From a checkpoint of a small image captioner: encoder arch vit, encoder patch size [8, 8].
Rows from block 6 of the image encoder of a small image captioner, named by matrix and row number. Rows with one number within an expert belong to one neuron, the router's apart. Each number is 500 + 25 x the weight over its row's rms, rounded and kept within 0 to 999. All counts start at 0. Numbers have three digits each.
Before each expert's rows are labels from the 100 images, of 14976, where the router gives the expert most weight on average: "peak at" is the part of the image that holds the peak. Only what is clearly more common there than usual is listed. The data: rosettes with rotational symmetry. In brackets: how many of the 100, against the usual share in percent.
# router: router (encoder.blocks.6.mlp.router.weight, 8x160, trained with AdamW), inputs 0-159
# gate: expert gate (encoder.blocks.6.mlp.gate, 8x160x160), inputs 0-159
# up: expert up (encoder.blocks.6.mlp.up, 8x160x160), inputs 0-159
# down: expert down (encoder.blocks.6.mlp.down, 8x160x160, transposed), outputs 0-159

# expert 4
peak at: bottom left (34 vs 14.1)
router.4:461525482479543466462533504499492489489558517544505501464512531510493535502540542473486470518557487506503471514483541516520508487463521513490488535474518480486496502527488473477500497476492520502508508527492460488533490469524496474491507467527508478520464503518488514455496536485529476515494503501474512498513488451537491463473491528526509554446498538511511555530504518551482481459501505517534496531498498523491484480525489459476528448503501505493520527505563520519508518479534523
gate.5:477550482460460497497473466478490447465521480539489538568531513464500510496461518520505523470529505537516489498499487447485510491493526522472525490469519495517522488466493467475529492431519428576500480481487456468521488476527479460515508487485506479477531487533484495513484503532523517508480532502533493474530521531481495512501495518474492507531512524485515467498491479501498499523501501504517512486545528490525498500488509496471475543519501533503487492474513513502561472513491498
up.5:509506477519518496486447475469524469465507481504468498517501513502492495460473525452438504435513471499520527585520506522502496473505502520524466477532523510536487521523505490524489501448484499524517490514509461449535508481450487493491500479535468494518482483465496486456471521472503472504443508489525489503509546474492537502523505454535466500499519523494461522529465530505458497497461481492499498450520493490543473498497511492487495482516508507518502530497492458509509465485484508
down.5:501487469530510457465468508495508501467475483491533492521532483472498486476520514464523467470531512483472491524507503496457533512514510459490493511507527538539505490455458515516499466511483562570518478510493507465494501463480533516492496571471522509494486504527525466507535490477462505497520494530496495519523502514479502500522462476542475474491520501509508491512481544524464452482509496444466513494518523494488518481534504455472520483512549487470540513497528506440486480514506513
gate.6:545509515520529463489527489499481506443539437442542514546473526462471507476516488482484511478490492481499522509518526534512488482474490478484463452521505478499506520541542504496489488516489472489449471523507518484486458510509536509514501527468477522477501490478530485493542507548481512459510443546500526501518505486513508517505535496488517522529507531515493498502493496514467515470493470515469538430483495473503476497520495541481474517545462518475480522491468511511506485466470501
up.6:505485483500501509500505484502487540444476520498509461459488506540502452513486489524482466512469489508507534474492520439534531507506487467521523529458524474501499512493507548532483527465478511494495500531508479466434491509511466540510479509516535522476480539513502493522463507465486508512479504474506489501449497571502493488490466493499457466497496493485516521559497510483532508522497496494530514566507475515513498541533512537527531488488545469484530488500479490508462538537486491
down.6:457517479509486542438537483523482499494520499499525545501457514547498512490507435510494523507504537505502484553510553478466541512504510478478505533469495465518498469511508517497500514472504476526447515488514502533504538488504508460496481516505475497502470510538498520520513525489493478527508491549500489507474515553491467500528480509563482518486473491500485521533539520478524477506504493528498522525487495501491496462552476473568512531509468484535485459477503499514512506445496532
gate.7:523507510515512505513484456495487506502516528484534487538458501445484509474497526509454484533505475486529534532484523470451468464515489485534467498482493510499539450474513477497501497532518501472532524521525547504522505528487461483532540478463524511457509465492489525566521478511448488514490501490494494494467482490482518475492458504488459498535477520482497538486505485512521483515505525504510523495533504490504493513495484569551522541513461505539517500503481499563488470474474494
up.7:517504467468475498504487470506485465486467496496551509493478465536534548501493469539505495498526495460508507477506481478515479493461537520482537520494535535494509452463497548489491466546445514470486516488487478535481489497478532527497474527504518462499497560469506455439491512494469554473499543504529493524486492498517539502515516522552482551484495490513511526480476467524471498507510441516492515507479525506473508511512505474504527532503520504477496533519498518498473505511523456
down.7:501504477505525518521479461498495529518494541476514495485457496452496509462527510555483520497508500488506489493467471481516515463514480483464533501545508495471470518492460471511544494497499521494529516516477544543539473511526537491508483520453522501512457482487504478503504482512480519506512531520514467545508449491475493444492461497522501523476477502552482474514534537507550491583506483497510496513507476498465483474536497509486476447503484477507496450521515518488501474517488457
gate.8:522513513552509486502477473515495502495513495500487499540510515500483547480523503502459473492507492488543548509505497497518535516460492509502510481479481529463506465505500479526526494547489496516469516509487509473474479505487468526526486498472548520480507505503475546486487496505528478503493551505528504543530473500502532498461482525463470499533490466508490540523455502458555535478479475512549502460484448491520504453465526513517503508494474500514497539437502475478495541578508497
up.8:525466511486498517485481517499534528487513512436487480502471530502514468496490453480538520505467510492472502481510525490476488530520536538469524487548470503505457535528494464466458487482498491520509528508500505544497543466529459468482512564496538503512489496497473473520479514487506519499521503526521478588537502504455507505556505514503512492500508503476497518450496543523464470500488469462522486491501541473506482496556514488474501468522530490494504510499493513505545528477505498
down.8:529515454507510511506535540486496534456533500513446476511510568514466523480504471491468504487521482502508495536518547495479487497462472472539535495506480494477510501466499506526513506487509479491481486503496500485499520505481512467528491483490419529488533493534521463543534518479513489472466469472479500448531539499494500491528531528490511486485476500520500516467520515470490505509484462465487492538460540480498476485512486524513502582488527546524518526516486506482501454490523498
gate.9:494495515487485525549465509469518453508486462502518515534439527493523472528509504525518499542477481482508479535534513508465506489534496516491466502435519493497488503459484485513546434501519503533558549517498491495507477509511556490517494498540535522549475551509516540517522518486539493482480486499515506507480461506509492501508469518524476499453493480498532492488481518501523518482458488492527533485473476497534518512470533487545492509457483476514493481521485496498459477516539491
up.9:474502523476525487520536536494541508523542474508490479505492521515476484501505492471492577487488526500510506520488509481494501452474551488479489442508503521534479520475523492518478476512470492545560473509478500499483494495511472541508526477496508506442481535514449497520495508473465545525492512517488477487489524462490486530441492464500532474495501528537523517555531462521530484485487444472530544508505498475505514507517493535545501503480514475484493487484474463500481489524480497
down.9:519499476494532482482501504497472503505504474490471486529441485451483500517489505518498531511500525507544492501491497501550458567462508498503508494424520493481503461508511494483541487504484481505475504530452467519473534504439517509456513480506486498491475509469541550522475437508490524472512475494508501488455506509530510488468503530462479496495507492504526513511501510434513532488527519502510549487505480483508492546533483448494467479514509525532506478518493501511517512544535529
gate.10:513522492488464518546485494473524466505518553508468474497495429528496466503505502552493527516462503501445536498473495491539518481467473556477512520488517538515490536483480521492535496513491497497550514463464491485465481519476488458509488491505523501513501559470501490487492477522496487486525505520484530506472511513524520507463481500473525500446509509488543493458509491500520495488499415483484520553486506527507484491481498510528504517496528459524508483511476439496496535524504490
up.10:521487480490502469472509557523463508510510460461490489513478509512475500504485508509509499482535494475544502528546553515479492491524523483515550492525533484491493489478523513494515501497479506458445483445493508521470526532508529523495474502496508494502506476508503495490488524480527484472509510503484503523526491528496482487498481460556508499523566568478478509541495472503510477462492514470464490528526523531487500529526505501494533459461503540479472497478569541493459551468487491
down.10:526531482446498554491478561477483525494494510492494517511492504496473507524497534480507492525548495474477485471511490461493518529523487501469478504503521487472502503456492494545533517500540511523475502482502521465520516511497489465527489475527516509558520460515481512484464540470513530487533506450516501531464494514477498465542497510521466498488458500496519520509492459488525496493520499461524543521516560505498484466505524481499472520481540577502454480520528497469451513499488501

# expert 6
peak at: bottom right (63 vs 14.1)
router.6:491542515498549477440534495476479490533522536529550487477503497514531516521522503501481499512559516496527491506539494488526523470493497476443491509514489496506492477514506484517501447486499519499513489534514472509513503458527474498498521450495495488532470530529487471489467511488517486491514501501521506534523489470534485456512508531507526542488522516503512540514547515531502480477504487499558496542505518478449513441507503472491530455532531520493538534550524496508539531483535514
gate.5:482515511510465483503524484544487475507502528512480507527517542505517486463441491536523498492520526500515544529489453515525526503504496528465500456496462477465495462481495519540505497437496540527521530527519519506480475489479497484499546485557482506491479506542493465483456507460490497495501497498508495480534512497502480510474529431519487495511511469521487519483451475528434546520531499448464487531490489550499494499480502495517492463480497510467490502485531523490485484510526470
up.5:493514525504522503488531488452484557541494481488510490539527515514493494480527456484465509483494545503479551489486509511534521504498490499559524516483468507502494485511502537511534514463516489470487485485546517551529489524520473515519502496499473485457488546489457501496481505526520478468527532528483488503548490441494473481522537486515486485540505514512472442490507469481483526499504490498471475492556506501460479470544467467522450501507504511484504501499494531490544516485483444
down.5:467508524525497508474486521528465511530501451489518456474538489542497499516515508483515525462507510509504485503489536511456487452481496500526520507540549486510472504488495483509473484468488498463499512525509518452506477485451491513532535456506482475498548453493460489481503529492511453521512491546529430462475532492544524507474541468508480500489482476535495474501516469510510476479523505523502445561506525506502492466476474517502480477477474526495529474521481520490487520535512499
gate.6:501509513506519518477542510510466483477500475516511510512462517502505486457513474517474515523479520450496532506465516496519560557482524481533493470513487525476542540464489481499522500509497515461535479521529500515522492499511504518516532515540465518462525441511512435457488477499500550520513536515504518467525481495503472537537492469472511550478504512484492461481530502513475499504507469478495500479503477496526507479500508472529533483508479518548484537532475516501533459441489470
up.6:520485496499447486532483520511502500498544522474532483493527527492515477525522497487528507508480518460456514498479474463478496498439492501440520497512507465504489464541460500490533510480495470519503552528493461521487489505513470504537461472524475446473518430486512506536515530512490538491512458506509516486531489516469521485495423482455499469516462513493474472513503530506521485517497523474449528520493470491531480496497520511515519518509546510475509550500507493501523482501489522
down.6:484484505462452468498542494543512527514472516480488514550513493509515482459469529529476495513489507480446510505489493483530527497489544467469477506523563519492484512498516500468506531524474475476499490553477526525460469503515536523529508498536536498496461539505497505456524487500460527511475507511507493518459474514499486555550504544456458515531504510456472528474496514478509539489526496550500502501505498477510520497502472496485508508479531487560529477499510491506514498496552513
gate.7:506460483511491490524508536501500496536513529490507500503511485511511480513460480515496508514509440509500502475534489498471447477481501513538490459501527448466523497497496498540504504512505441541522515514503544490460485500492528451491501525529522444526461506514518537516482501531526473474448467492479507495492527475514515542496472467532483507499549491549491517531519523479492563559453534502505498490473482456488508461469517533498519472499524506496510471472496519510478522502470519
up.7:540474480481457452495553504539508481507497553471477529476502540527539520546508487515464512485484505505519500526462508473454522540488507517517466504486473523543459478473519449512472513524491476491487506504536477492493509524505503504495452495504499480522436517479513494486518495505541554528511488479470479474486507440501469514489513474493507497502467530575503552507538517498509497473520539525502499492482514489518470513529470509497534494515504467485488484468506487494540527505513509
down.7:521507507514460511501538471541484461503477503508481469541492565486489516515502529465479496530498506487513511493501543491557496481480498474530517499491557493495483496490479509505485493499512474500467492518476486505485524538507453529485502494505495491517529543489462526516478504508500467440505531519554489505474496544519457459501493505473420490508471548481518495510506475544505474561512490531494490510494491493516490539520472542518485491542532499528508473519545508486541489540514509
gate.8:494496508474472471492490476507435474526457518483471485481437512504476523522488480478501508483529472505467542447482515518526513481520449481480492528496493526517523477511487489535505507524463528501516499467498489458571507516517543531473517515489498552478534535499480476517489439475480527483489516488490485510509512507499460498513520521490501489501515500498431513517495499486533535496492517498534506500493510487530508474516538485498489547567504495492492472471519486511565506451498528
up.8:512488502476476491468470535480514494527490486512515518485500536553493479456499476509476492502499517499476515488521476492559503547534495506497485493451526475456485512477461526491543497517568489500500494489531535477513489494495434475489562479519504486502482465486478542455494543530491481500458506529498464482497508505485459543496523526516470474488524469512494478468554483528473516522525464530511475514480512479498500547496484485525488539515510466509504521464466519480473510483492468
down.8:443535550489485516502505513500515496486498523477525503476494485492512524525442455535502478500473522484486497454557502489510510521539492487459505507529512509506512513554504489491494540500476494492531474553509456495520509541562459501497484478484522503532475506469473507520553511513509494529542480501464507510522504463493508452503481536508532497466500496520488472500514508532465485491491451508528476478516539487485484491451506501536486478496508491486448523554523465506545495527486516
gate.9:485501530514524498489500517494468489474543480484496531531527488490519489481515524481491488510494498486527475589463487485522481484486475508513495517501495492529529480537501511500533502515487545460455505528489476536478530528517511501518466490467513490484450503447489503504494493536504469476545526464493473539517525508528513492526491490490438529545518498486538518493506488527480528522464495474432524484478487475537503513502553502511492472477490566515542497475488502514498509541499544
up.9:477486503517509497471470510504487512487499474508495531546547494458516494521545456550501485545454530486538492495516513481478518510479498513537518564488479514515492503514481490449447512511483529477484458499486478515538470506505521497519502481486462517531477535500506475479524470518475508499506465498472520505525530438499531500454495484530474486539503488483528503490519493454505522442457469482460485505508549535512469500477468505484499516494459504530514496468479480534489536500467498
down.9:508492538559503504474483531475511500522516484525514533492528551482529505518506522476489511499513490558545477520483499534481451531479508491476476510486492479471532500519536499527477468483519501495511467468493491520508520495546523471484476493492510498523560455489516541533514509512509508485496509500469523554508458483481501519478502459506451540542456494468529508489501490480497522470456557524463444495489513510498478511489515528480536478546490516511554504505493479546517500495508490
gate.10:480435487530515521483490501494532526496482466510490528519536539539458484525418467512465508460496465503494487487500515521515514494506487515529502456435502489495521469506518477498526484478520474494491446492500510501519402508528502477536518490522519506480554519528500487504536498537510531516489516504503518491523495501508480471511483472528513551469476514500477535471539495534512477528503480510562511518513523530529507520528508474518501490521498514485493467499488528493530488517502523
up.10:484475487551475484480478552451535517478487483463557492508528504495486482499550484461520554458466492469485499487513505500524482517512512505497469520508493489493534509472530439474504529479508494477473508521531483530536518483481484490530484494461503496477477464528497514449506459484509496512504523492515511511463473496463454509453489454506447502515506508517492515463498517474502482461459511524470488491503510512534532499482438453516515470490483496531455487491499474484483517502527467
down.10:514500505526480543535540518484490465473496529462504502506498512544508475460485558504529507484502567505486506474522470526445543464500521508493556507507493497491445504516504501508497493441485484508502525508505502501481524506486542499491477488528489465488520499497487485547461538474499489480514489494487502539467476489515551504506494491472518524528560495489500509474504474501527501487486479530477491523496518523467515440499537501495511496468467529527478517452526467507534437506459501

# expert 5
peak at: middle right (30 vs 9.4); middle left (28 vs 9.4)
router.5:464529478501525499476545503492517471537530556540528528449503512537536510479528538509494481477543472512477491493494475501497494497479549482469530526494511512480480534532509497503499476482517516553516503504522486498492495439541498485495486499482475467558474530520485476471482483482480472548488554496520493523509504501521504495491479532517492527466499493470523536524508536558502494496525484514514483560480523479474484485533498484489510472489532506494526545521541495545511534494534495
gate.5:492495505501507496508510523501498489494492509488485504494513478484513426470536544512503505499490487498535487505534540505462493541469508514491459475539517519508496468499496552509547549459501469486456485498517492478467507457483501495448493538518481467497524501498470462537508485500522490535502542509539494527545480504482515493493504500478490492476469439524470490443483532521502498556474487469469541482479515487500473531547462467488514502525501492531511516471482554481485531470498518
up.5:574503498518555496508516452517506520518470506536462498482481469506498520483497537557504461502482517487491504489499485514470534484523493494491533501503477487550490474509485496503489539472481501527491487503540484504529487513460501519511487529498468512514463479471525517471535474512525516508475503500507505466477507512473511483541487461502512518503525550459511526496516531489472505480418474507518497466484421515454521492494533506475478515465523510464524517530510493546477483487461525
down.5:531472528515484469516511503495525540555502490506541540488499541439508510501484470474473518494490500482539504511477516546478452469554490500522491471482483461471499499516517513502492556469525517459528466504474483523502449524483466498498434490533484510481507487516509485491495467538524523538532489450465469521490487464527519487542516531462536505495505518484491506539512506538479486538517498469509526467515510500489496483486494502480542506494494465469523476505508476502500521494487549
gate.6:448486524504498466504483480496472464500510526503497509462500478533540491479514505505520535534471507423529535497515492521488489477513511508511501453482472505535487481501518511485475546431510476513545491484518515520508543473486517484534476540501484542484472495499483534481457479497509511472506503520478504472538514479487498546478504477549518469545542518468530538455481504472490514488532491518497516488510524504491518492526508558557478484506497546502533517544517504513509471505512488
up.6:481504511497467533491512481484553481509511542493518478486489510489503470498483490542504528472456493465531499523528512516497464537508526482490481493523558546520484519449487466466505489517519502517470510508491466479479503491499504495450506531507512481493484491473477523512513467452531459530475553539507487468512489509510540524492467556503500557458517454490520499507481518493450475456510475480502535472542485514525474460486508479514555535502488512510477501480505488507504495503556489
down.6:498485505507516533461481511483466445531427491501476515522504487444509489493513508502485509510497468508506553456500463504514465520524524484487452480543554474501535502472506500499490515529517530523507512506487521498501463539466500472498537473532526543519489520486466528529502526480513525492516482508500516493492487508533523522530442500548556491484487489507484495487511497431487488537515521543500518523446508467516516491501502523493472441491484533553507510492506496523496521508505500
gate.7:523466509489457487522517488485499522499505486537499511516467488475482523520499499517503486514485503521509513478446492501481538483532464561499509475525474541470482503494488485531476489483502474500537497443504480544484517455502482514503522480527526488522492516528446483523527488493514495479495494509501516508526517526479526471545479481470500509495504456548500480527482544500497569502481458448536497481495502524478478517471498540462443474482478496482464427514473487510523471519502538
up.7:537529439460482549549480473495487487513521516514489509515483471484468540481511536517479474559454493528504498489543490491529511531511515457529465466484506512507547493485455491470496482531499491450507501477538489500485506527497497470507499474499505508503489470507518490521468476464528469525481503517522554513509519504532467527495455512529473478452514484507516504482513471568465511489515497535510497524520504511493527516514505506539498474478471530513478525469523537450508478500525529
down.7:489484520449453514558512512528500500451508553482498519476532546511495513496522483515465521479445471524520514520507493536497483500509498531486489518518483492493514514485495473519495511500486494494535457548490521529510491494525486502462492486494540479468493505537520507518501488494463507486452528454481491509570507523510528504516481522520463464476463474506472500524531500448487496481480504498512447509552481528508511491523481524497452516480517510506479502538468461496551484559525500
gate.8:460515501468477491494557508484522477464465491548507474487533437490466493476503471508514494549513510504494468456494460457502477475470457494478461495470476496515495516526488512524490500523461479452427477515493511505499523532540495514515529521479503534495488480529465484547509471484495445509499493489513500539482471516506491482479470434517522489492501493496458469481500507494502535528549494512486514441460479497487539515475518530491517501489515519488493504475495487482531480501508473
up.8:504530548514501508498510537505505518511501506489496477561473515541518477556527503540479512480525518531521523494551486476505534560510520481529507523495505528499496500477511481507428511536497512484533499532483485469502479475508535507495487480497486485439518472526494545530516515484506543455493553532494469476548499484471518490520494506499494439465497491528499519462483491503483522508491502485557499495533553501505500492503476503490512497475510505560495502487490503533488552454503499
down.8:475498473510459538500500463508482507490500543479506447511495517465500514503472518460492492483502534479540493542487483464552516512484488490493457562514502528534490484505503495509487550476490449521518481533528502494465520477490511492502472492500482475493478483514524494481496487507448505509519508497473485463483529516494523502519491531563509566525508504543500473504527525508533510419485457522552507525496463512525478512521446487473533500493524529500485512484501485508465508543506507
gate.9:503496514449498499514488474544572513513460476476565511530481496522472553448480465532470491481506503529505506525485517476481498474481517424500512445512536457505577484484482517498513481504497492490528422492481500537528500533513521496514493490522503471500505510492516494521497512518478508477520539526483483493488476532472510479499473522510500490475507506504497520471529463523476519518452530512498493502510483485510481513517501545489503500568509506493483458506525507514528500510505518
up.9:491463517511506573519524513522491512523500528537458478513513495484522503516545511521529470522508504476516487489489468481522521507496497521499537500494495497507482535530492475539466509517518526480497532483475515471477507510501466470519530517466522484518481519486489501482493471466498444523473506488526464534477482511518513492504541457451480530500507498459477508562491533506511456465535480554535462505481518479535484468527499480535512474527547527509547550480462490494495531493518534
down.9:491535511537496511493524510503503501522527516517483505512488492546524471478508499491529474486501507514532500518514551536512468530538480482545485506484504499488527508442470501524494473493540485515500465514546523552494503492445510448487505561508462492526470525487505494491461537491507479451531485474482503495507455544494499466528468509533513454479478513498454513529500493538533511501489506506497497538494523492536466522454497467525514479516480515504501494503555494469492436503544514
gate.10:472489498494461500473453476484493507421508509478516491500505486516484478497494494488488492485464481488477485491437504508505521562511537525495509508489478533531483470526536510499474501505502465485538482470510491454517514442516485483499476467485549517547506451493531523472509540513460497508466505505538536521491482545467475509505474486515519528511462518532456538501477480492492466495497468498545523479465512503478509500504519533501498462475521525489515514520453527512527539466506532
up.10:500508500483548475475481493518483444494460447525551568551500523511494545458502521507496529538532512490506513497521503448564530471492497490496499506525499487451514491470495487521486504515485531484514506462494530557458463531509525514501464497517493511454507546497459506482490485521522494531491491473497511480517455509513513479494525509510476493515552506498505528482543502502526535546499511494487478542553505480528464506519506516524522494512490530491495481493538473489488501518479486
down.10:527453503545508488477524514524507523512506523496475495496514493523517505459539505489513491500467519492506541468451533517512453512484444495513526487498500508508496511534464506522515492520470519464509505513480497480481519482466493508525502488511498501497530451484504513515423538484496504511524545540499482504500479534500506486526546492449502471541476528519471518493513501480445498473499490526475466508464456456528487462547501469502479513531506460486494504558514502538477466547474473

# expert 3
peak at: bottom centre (35 vs 9.4); top centre (25 vs 9.4)
router.3:492542491518530481427545485521503463511529512526517527478513487538495494508506534494450479507552452493513494499522521505530515467482525507467512509496515475491495492506476488454482454494488505524527500523509453506516491465516491480498515473502478503536463505514502517471470474493492473507494505506515491519528498479542477458499500553503500511453497533494531530521528502545526466461508502515536469538484530495485497458505504478501508459495539497518523554503560529517526525465522553
gate.5:446456492577502521501506464496487541487501492498504496491534474509486484513498479521516502488520514491539498524497474534488479502512488508517532533490532526495501488455462487513480507514524504489547473479492477537504461539459466497477544517523494508505467498502480515507464472476507518502553502486512488480469501472513461513585487508505485443507498492505518529563442537489526500475468504485490481504496542522505524520527523495500475499519501497448467500484440492501482473498464503
up.5:485452499521494503532497500510464533485499519494478486447548494502498457523490483488511481452507501537515494521497466533514492510531483476502526555521493503506510481506507487530554518486544511477496470494508528520486470518484516542476515511505480521491501546529479491484473456501511518438517478499475529522487499462487466489557476484493515513539499461533521512565466492443515475485459512513488490550503542563535506535517485468496496500511492459471490487492505482489477494501479529
down.5:514437534501517506457465500545513478461511499494504494488484512518482528503478510501502491474531488547540488510499506476524502496467496468524491514511470511504504523510509497527476522509476512463507533512477484504447536498508485505483504513516496508482490465498471463512523453468515513535502520534456481506514511549541532540480470493515508484531540514508514513448539501437484513501550497518523517530490474469492532511509495530472504480511519564563516534503447473529536495525473502
gate.6:517478474494520492523514512503466529457445495475525528560516506503498491465495524529461525534504464503481496481534507492501534541490533508542486475480496500491523539467509495536509500511472517481512528484512494545495453552500475498520511499480558522465506506520494530517514503490506499479481499519488486483550492519487464493466488517536530510498451482515462482463486432471497495508509519504487439532521493499502489505437499522526511472479519498543509507486492520526525537462495553
up.6:513524498471474535531530478487487469479517469496539477526496518525492510465455522458553483519520447507488464505511497455504495503506504460483534493455520501461489479459512484481509471514516536529457532509508524506494461492554535482525522506555527508523508487496520535477478479471469495474462517468515451446496494503543484502490477499488469471500528520488520523533529462440500498495528513513490475508491512488518498507496504523476518477499512439527505507490493446506525498477511477
down.6:546473492506535548494492486522483501548465516495485514537464475545529501518561504492518530470451456538456518503532496525500486447522509517485487491503472488496476518527486493524495530536500511459488542487490498485486474501477531525474508518487479499493531475537489480484515549509527499523476495510506486557495525485500481497515480482490499484506471525525496496484526483460498511517458464556465509496502509495460505513511510471545517509503513522512476497485587498482540536526460501
gate.7:506440536522475496497517503511501508517481526506513489486442525500479489497461490504489508524536489457533534527521492507476518521512515556469529506502511539510534507541514533486531518542494480517549466494529471484517477553542512500486489505537465535486487517472506478459540481551522514515491443523461534515482499512500522520507510486504449518524490471469561519485475511510527523538522500515515521483515472489511503465512523548517501488504471489503491501461481518522486485533517546
up.7:508538494509441519490501479521502465493467530476495524495504470534513551488494543486463482493484425480494498504544517482462503505518531492512541499472531493483499501501543486469485484537505517454510523486524454465470427514522516518494518560472534468529447490476490535537476507467486510493488530506526468505489515520504494555514515506484537508487494503520476515484528469500509495515504485522537522516482475494480497553499509509474519487483508506508483498467464490483484521454457508
down.7:502463512505491488543544476511481501525538480498537487502520473510467502494500518501493469514490505532538467490509500505492478501537551506519461504499506464514502483498506455493487515449503575524488522496534530505530472501544505484406478510495505510488500532488492502513514490535496526461519481480553528527514479548505503466468512488506491497497464511533520548450467523512508492504493488533504490479539484478532518547521448494512493514478517539510488516498466498474494563493514490
gate.8:485473500479506484495483510507490509480503491525486492517470500541480483486470458545548539491510492497536513514506462553537494512483521449449548484526533502532485504523490502477524511506534487454515493510545492535524458532465502531499553478459495455500505491511478523484482474465520522512512492502529490499497510491509511506532482514518521510516482490517488483507519501538494524515488495537475493481522499473503497483580411460476516510504511480440506459512518528461511482502486496
up.8:462470506443474522489489488480520516470536484509536501504499496541549519481472497548540506518544476479523503516536485492508489488488504484503505455498513459554495522503499503509525493509537469524510477478517530508540493547459527497544522479515527463530459468515458539538463477482504505483512523462534466517501467490478473481507506515531532507490519460556467492492502499520508507482480489531486526467532488493521473482494454469489525493527497497458533479513499531469521486542520490
down.8:516540526507453507503512474501494449539493485511505487530443510509506488543517551519486499486504469476459513534503509530501551516485542478526526491501524482518485556493537503519530522489518489467479466467479538469501513537524518510488513518487477506500551483525567515482535525518533518509504535482525468490499523482470518504520488526506480480519486470481523482543453445491493494512475499470525489482481484480473560526536490535514471485508481490523492536487470531503523494478477511
gate.9:524521526477508457489524481497495487486492507517503482509532546497474488476503443524454509535491478488497471505524512500484470492491515502489502465482501514468503523508498472528520478508484493502508457476519493516476452486492516514512505490476492513505480528484501485537475534531494529421476479529489544539524498545470463538478542469486529499473491473506484538509506526446512534457501482506517528490526423520494524509525484485555507473487465551476532484489480476494478499460529525
up.9:547529494484509480495519472499500476506449509517509436500514538511482560507509485513469500524491496491466500531504556526470455465465530512470469491483475498492523523485498505485527506470474516480505451462494492506510467486519536502482481467467473540499494479480559487525507499486488520484476542499500518521497498497507504551500497511457510471473487522505529551483503509517513488494504494560480502480484511484501529517511520436511517534459472517535535477510504459459467523524483548
down.9:453477522493535506506508544495503486484530450518548510526499491490506520446507506544515509463520472492519452484490505507486510508464491481495542525520508483507500541515477492478499513485515514463532531475508477544526473482468497491520511486525469513497470531504483498515465489517484523453518454488503466494482481465495511538516483520484498515511484526550543495543479502476514501512476484494452509479484496495510532525447525435504542491505489498463446475515480521495511505534455569
gate.10:473517518509502520515488537519498480499497538504502491475493505462488519501475503474492518530515479444502482486535488478449507538517471472498529495531449544530479518534469503512497493515531475476474478524528471516542475538494505500490469526469461531555443555538465485565491496537553508504481517512483501484502488456523490473495469454532514500492498506507519500511495467471448506516490507483509546505529509471499536530524532505488459519483506495486481489492501514471527464464502486
up.10:473501485534514458526510504489490512495505508555506530537531506488458498508534526467481495497452468450524527539529508486529491517553552516520520445468524470457507482504542502490490525468444464529492473484490557514517496491528465506512532481482486506477501542494522506510501512476470485477481469465505485490543502491494450501521527496543489500490500496518496474449484468528534515453518487429521488481485502480491495497494464473499523488486521486510502475469499515487476493524517487
down.10:547484478480524491486483456493530484505487460533498504519513561501515498492501504498544504514507508553519516529511507530510480503517462475534561482463509489482479492519542483515470517486523508502451538552471476539529522562514524515511503482500498510523494515491518491504485504499499508490456522515493476551480474509479502507549527459505489504475506508444468521549490445461501485529460522508504463517509532465533456494483535525516497483533514488510501503492496500511513486531558510